From a checkpoint of a small sound classifier.
Model: 2.81M parameters, log mel input, patch size [4, 4].
Training: adamw at rate 0.0018, 10800 steps, batches of 256, held-out accuracy 99%.
Data: trained on phrases spoken by 400 fixed synthetic voices, 70.8 epochs.
Rows from block 8 of a small sound classifier, named by matrix and row number. Rows with one number belong to one neuron. Each number is 128 + 24 x the weight over its row's rms, rounded and kept within 0 to 255. All counts start at 0. Numbers have three digits each. After the name is the row's rms in percent of the matrix's.
After each neuron's rows are labels from the 100 clips, of 14848, where the neuron reaches its highest value: "responds to" is what is common among them. Only what is clearly more common there than usual is listed. The data: phrases spoken by 400 fixed synthetic voices.
# fc1: MLP up (model.blocks.8.mlp.fc1.weight, 576x96), inputs 0-95
# fc2: MLP down (model.blocks.8.mlp.fc2.weight, 96x576, transposed), outputs 0-95

fc1.239 106:079111149131097072098106129132058110109135117100110171145077128132111125128148110159138138120145142185119121109137146131127138137158132135133091140130142116132121131140116153100144101107159106100088103146110164131136163144128128159127092169143112141121118119085137095065104166117122143134
fc2.239 112:108119153101093109174123156120119104120129084154169132051135124082142126095183088127134140134100127119138154089115123137109145099122152119141109109118150147120147150144130114133158129130150142127170149081101177106128116128137110137145142144131110117163161126138134095083109141090091143140
responds to: pink noise; rumble

fc1.495 092:088147104148162132138129139124149091171107123138146115104158104124142145125088117139166153121163114108106157187118171152122115187116120141141154151130132090158126157076151126150103110126123102158138150138163115144099155112131126083177134177159161138136141138118135102123117134100130113137
fc2.495 087:132091106092115155121145151104093152174128092144129157126172088139118118146083114110097116173126161104111110102124104183124150095118118145118101129075160114134154131143163137153116155121117153099158105136124149087180135151123160137117149132120170145106124097114124139122144115131083124133
responds to: child-like voice

fc1.477 096:165119076148089151132159182170132173141134110132125167142114139149153134167137123125124124171126099111135116130096112164161125132075135191117113164175121150146126133174140116107121116114083119111120121145116109147137122124115142146124107123108109123095100140096132118102108101122084152098
fc2.477 120:108163148141153154112170141130105127102194136113163177080146113137106140117130129099162157128143125133132130112119126134159103096116181167105142116205110092135119087150115153106135099105122142130141075117142105093127119104159087127122148140115132124144134134101120106117145120129134149108
responds to: pink noise

fc1.493 095:101120198178112117129159108112157124140127150126149169159133127132103134111112115128123099155156104102125148110163172135105129140120161122114171109139126133111102104116184102101177132135111153124148130170185123137115106086135174101139140141127133156161140119158080132146142131129129115111
fc2.493 102:129118132134114145132132109142101115188172125096105094158088108153110143101069124112133128124084117100129115097145139093118116134169142140099096161142143138095128178112149146154159135154163107146121123129145156157155133144115117094114130078136121134104135129124162107148190107156103134106
responds to: low voice

fc1.334 098:066129143144167160142089121154143113111123112149139135131141144110108077101111126113121149122150125127140141087161134104080105125143145169120117150131116171143106118079137123133113112140078159144145142138100145204126113126149128140109165129107134146154101088117145118125149128149113096180
fc2.334 108:151103144094081108158110107086077171139157086175111095090157174118159139124121094128131144097120113127160104157109123136141133132149117151113102151139115113162144113167124106147149130136141157152155138145098138119144155125160147107116172120149098121100158113157155127118139156108089123139
responds to: low voice

fc1.492 093:132134128125105203107139139136149125129097110091119125119123134166125173141099127115107116096152175121125129127110119151117148125083157111164089136113110139127112107153124134123145126138107112120129105123106131157120122131206105103158153171121156169126094145137134132080175154162136172117
fc2.492 097:132132142164152095144127105154170167112106154090190120126111118135193180121117119147127130143087107116157158140110128116150120121134089110145122085126125160114135154107090101179128134103161089128155116119118115110118127136164126165141144151163145112113123153111125128096097093144114153119
responds to: reverberation

fc1.260 100:131112126169128142125067140164116148113145169117095133130134153139125089109136144083111143119138106119072136131150127105075089110170131132099126124127114161139146139192135083151143154111087135111160089166145170128117119133137152116139115095093119148121155131122136111121106132126114150169
fc2.260 100:151105124131134161133155106157130119111160125127148106082105132144128126094130134126134151108158135135142150114092178113134127130114143167145132108157078096175091114145098174106100068111142123140097134104130128161127072092182171138113133140132172121160126142118149125119154156121120118143
responds to: deep voice; rumble

fc1.94 097:140160107177105123108127140097122152118125144104142075142092089126181144141116133107114101122112141119128124140127121156095091103152178087096137144102121092151100131139101111133103138123099140083135141122132155134153136102097136095140127174118066164112164143140122116096141111129117171145
fc2.94 085:073161114142161146135173136138118133096151147096142105088095092135124135088120136119157133134126090110143133146129158132149100138120164110157144114137150103128099114132063150091084084129140114141106094124129121140138137130136173119080133134120141123068135119112126185116157115115107112145
responds to: pink noise; white noise

fc1.178 097:102142134126128115123111159135117134114138150103073033098140157113144130137115132149117100118158122130134105155116119122153143149153137128113079166155156112110133104088164100151137095137113134128121141110111153152123108148141137137154124151132083142119107120124114210094142108173119121119
fc2.178 096:108136141132130142144159113160101107102163159116103154116086135100108137115128146100122119145172099137095137119131148107159098111107119141108157164184106090132071071133137173097120085144102138115104130154139099120134114105133179157098102101108141155144138162140141150124145119105121123132
responds to: reverberation

fc1.106 097:119093096088167143086133107114109127130127156110115119090128145082156166124148147130113097163142118113074139137137107101167147111139118106131125156128127112121184126127183116136110085140140138128127110078136131066152132124170107107114132095152129120108160126157082120099153135113127129149
fc2.106 104:153161128121112145125124150117133164084138125169137136111111104091153114153123132127116128084144117093123117136104133112124129111112124104110142093112112115149101150088098170144122075149085160102120114153084157086096144097118098149147124156116185124141154149158119124101139076115176133126
responds to: rumble; pink noise

fc1.507 099:093160109112146168110100112129158133138100123190149136105142146139138113109116100145124110101153126133174114136123154112122102140087121156159120140134099116110146103074143131108140132103132173162154147155131141141164116167140104093173116110144150127151136098126130118141187112139135061126
fc2.507 101:131118119126092112149135155097081136110179077177136147101143156109088120135122087129150123135121134101140116170126095159094129132126128141104119138118134089145165088141152122117144129108126107092155107134130102099109184129178138099120159126142110103125155077161122116111124141145084142139
responds to: rumble

fc1.157 106:105145139160128110115152093104101099102132108132105147105143102154134111114163127168097150115128081107113167157111164194127112139129146113152112122144061134130159150120139120140100110134118125139183148123120115122097131154164139107096132122104101155156158116077105133133125116087131097153
fc2.157 116:125121109112097134133143145115110141178126169180128111130132093134122132133128151119141121188113142121149088096143101112143166076108104139119152164086162113109098135134206141165145107144160142163157106120125152153117148133113156148126139109107099123141135119149119101139174141117113111100
responds to: child-like voice

fc1.205 102:133176100136116142127095122119137138103143146158115103102126077129148115095167141166104147106120161125112141097135184127112136111144119091166146182127152122148098139092145142139132121106131128169169150165131137118104117131133140075101132125079130182133118138127119108092130130150181110130
fc2.205 100:139113099152114134137142131103103147131111136154165146136168103149160156139129084152123161138118149159105131148125084191124128166166127129198127126129136129140174101082113102156104139139125101096140143115119125123139119168136149076096142115132140149110156115147112178106102138144097121137
responds to: deep voice

fc1.90 103:097167126149111109106100120093120127107129103120112157123155134104120160189133097095125112091151132119194135158154130141122139134154119106126130140098132128101145082139166184102146137135135151087106133145129106103069129113101115130149139107149112156116149128108153147139122164154106081150
fc2.90 095:171132116118122081112145125159142145107115109146173119127176168118104172129114114138110134082126125127158124148127141155108135156134100125146146108126100174132159148111102084157120121159135105123120128166130112099155137157142062122154133118180152089099150124116147138129122109093145162164
responds to: high voice

fc1.406 104:099134146146143119084096165158158083124101160170109097109097129153133086135092131135134110121150129143144135128094120111076151138117152083105130173140119128125154131135153135102117160130110085132121111133151098123119117130098158142177168178136132104121167171139097139128114106123117129168
fc2.406 122:163071144116112132135121099099142124140122107153112098133121163074142089115118088102168123152100126118162109134092138095103158152156098114151130111129128133123168108153145123125164145140118141141128140108080143147128127132139134091125168166161108101092156107137166140060141144123122124152
responds to: deep voice

fc1.389 105:129115144164139144140114143135153132129148113125155113087117133131121152093162152128134143088147105142085096144109142137110126073103106115112157148107143163116108153119136118115154087148078116089094146087094132103143164137130122099143133120148122122140189096130131105065157165153113158140
fc2.389 104:131174136177146160094125080156117119147106150154139138095099108141141164141129131126114128103162133131118133094122138160152115119103200145140139139169095088142096113101141157109081132125114130091116130100136088144136126132130132132131088106112171154177102157121100126149141119118160116106
responds to: pink noise; white noise

fc1.555 100:094145121155122120186114117075153117156105139087122116147140129119117137093148099141170102123174138147098130172150191120154132164125152145158083116100113126115137107097118098119148095154118099150144110113137149087137121153149150094125136145109106138134122163116165096136146119142101160128
fc2.555 091:146143107099111103118145116142128131149112122144122137144131102145122156127129112133134064145086102122154108125127150105183138125129085099134110123077117141137128149092139159185140127141138087125162073115107161158165181179142142098124093150104117125134149111122103103118146136134092154137
responds to: child-like voice

fc1.72 102:117120124116138106112107160165153120139153123125110157096077119122136174125160144117148138136143115147100106140103071133142104106106126151056142152161120125129090144095138148084156126135152121128098110152139090134173163150158109113092093138117092126147132106163142114106085120125122142102
fc2.72 094:113144153144164129115110119119104135132105113172158155110171123096136089093156145115088133175131121140144094065146101127115112140134158148109147086130149128134123107117180174106103120127091121091113128147087116111113111123141118159137136162068144130101130112132138128125124119079114098108
responds to: low voice

fc1.236 092:096137145084157122175162100184127076143140143098111135127101119069164126162119121131131120147121086086122139171130117128114155174108132151133108143155135128111134144073134131171104152114128115140144132141093164116137161125143138133125148114152123119122120094152150095092156163100118112135
fc2.236 077:155138120154151138136151140141117123173128132182131167092118094158138095163161098148048107116117131153137096131133081123137160131107135105122105112130156122135128169137138098125107116135120176107162135160146159103157133137133096087116161133132115129141130073132111120133116115111089141095
responds to: high voice

fc1.223 092:099108115145123106170155078174148124139153117141125140097101098130094144133112106170099122143132103126118158153115176164162107130122124144137131139135138077101117085153135139104186151145120108151183119107163160088097124110135111114141165145125146138121145161133127106145135159147130164129
fc2.223 074:141144084107116121107131104125121131164167136202137152078120092122137152142110151176100166112123147096127146096110096162126162135119119131100090138096148108142138115102150139095148124138106138094163143112107118111142124099148176121129142085099070129128123126118109148106127101150104122114
responds to: reverberation; low voice

fc1.503 102:145132115134142105132138115133095121159129095134170135118133125155104108122126169098137110115141110167124119151108112137129114106092093125126122120116114114106128085153179112100159057144142176132127098135140169125129171130130151168106122109100104188132172146132104119075098102135102107137
fc2.503 098:112134125171138114118155125110128140106146107150186120058155116137104150092144108101158142140159131121125117118116146181132119131143163137152143112166103098146127104151114111113138102094128164127148158117112148106096068096154088125173136116145161106135112133098133147090144146093109122131
responds to: pink noise

fc1.317 104:139145164179129120116150194086130115109144096134077106103133151137134114128126143156113085153110122189138153137102095121136136090149147116148172147178134146103115107142158125098138131127114124155140158114112121154114107076114127176130130128145126108126101114120153118177141153155128143149
fc2.317 099:084126106154159082137115130154157146147127171124053122184148155106125093140141166126118097127136097134119109150150138100124112126128115130132148151121137127093100096127110113102109113121135157133093093148133145111103130145097166140168091164101116110086178137109101125126130147146145123099
responds to: high voice

fc1.367 103:134152114107129155130104159126152139152111168063125119108097144137138131090140131072110140141108107141124132120119079176142110125134134119098137159108150127117165141157132092148166059134065084111137113101156158143151135106125108117154134155164131137139114122142167127108131154143124140129
fc2.367 085:126108127108180132123110105196118119172160193120131088097065115146158136106146137134119138143156133143130138121117121096167111155130137158120169123162129105152104123114129167103161116140134123130075102151114128149127122138140156118091110128147140118099136143093118099113152094108154108108
responds to: reverberation

fc1.112 084:143151166124147123149104097158152124124092110109126133101134146109118153069137120086122064132156089139124118166120124152139139124093117094120117150089164127138146144108143140104099097140096146098142140154105160121141166121144126107136124133121096136184089160147109137091141156163120172132
fc2.112 081:154148133123115143073101137146117104136162141137131130126100122144114131132124145157094148091126161084109131131086135107128135103099153131133158110119156119082112151123144169155148134166152115085133154143104124152109143144097118149101098123089162137158071138137100078145142121114080131078
responds to: reverberation

fc1.173 095:085074162122106107139121105103130114113087151104128097103121093107138115144163136148135107120123139124176107127139120154090137127165187123104160095139081080117120143138088109101115114083092096146121124115132168092133121090147116143164177137133107143118141117101138127129116125150111125109
fc2.173 105:072128143092146146141129100127122165133136124130131114125114097127093118102159134177109112106111106123154128171103184114125163135098131085151086105126111136131139158117087164121110101175144146132118091131131124148112148115145150114120132141143066099103160125117155135122107146182093126152
responds to: child-like voice

fc1.196 107:100105142116118080125107088122143099135118112089108140105116157124126089145152091132148124136144146158122107147158082135136149123097115113087130173113104166091124127129126114094137116137141114124078113129140135142142061160153119110154142152131143126134108151118143124136081191153083131166
fc2.196 114:162134163124126088157148123118106122131096075147145128106134160088146130112128105109150124156117135139167125145099125133073127158160107131151124099110130150138132141150120114158106177140123095086121118151104116136164158152160104120129160164213145111107152116125124125085111134112112114149
responds to: high voice

fc1.347 102:122125102185111115116114157129128101146159099130102126144118128185147134074138163088126124086152110135095141146129121105110130079136127120129150181110133143087120179132112145109150095141104153107128126089088146145102172106119122129157119116104128184144122129114117141108134150147111166104
fc2.347 095:101111109121140156134176111121110141149130177124148137064091096114110134112138146137138171112154148119143138137128155157166126090128164137163149149193105094107138113123122122098103108150125155157118120126158085163109107119146138120145124103130130148180117147079110160138153144097121124124
responds to: pink noise; white noise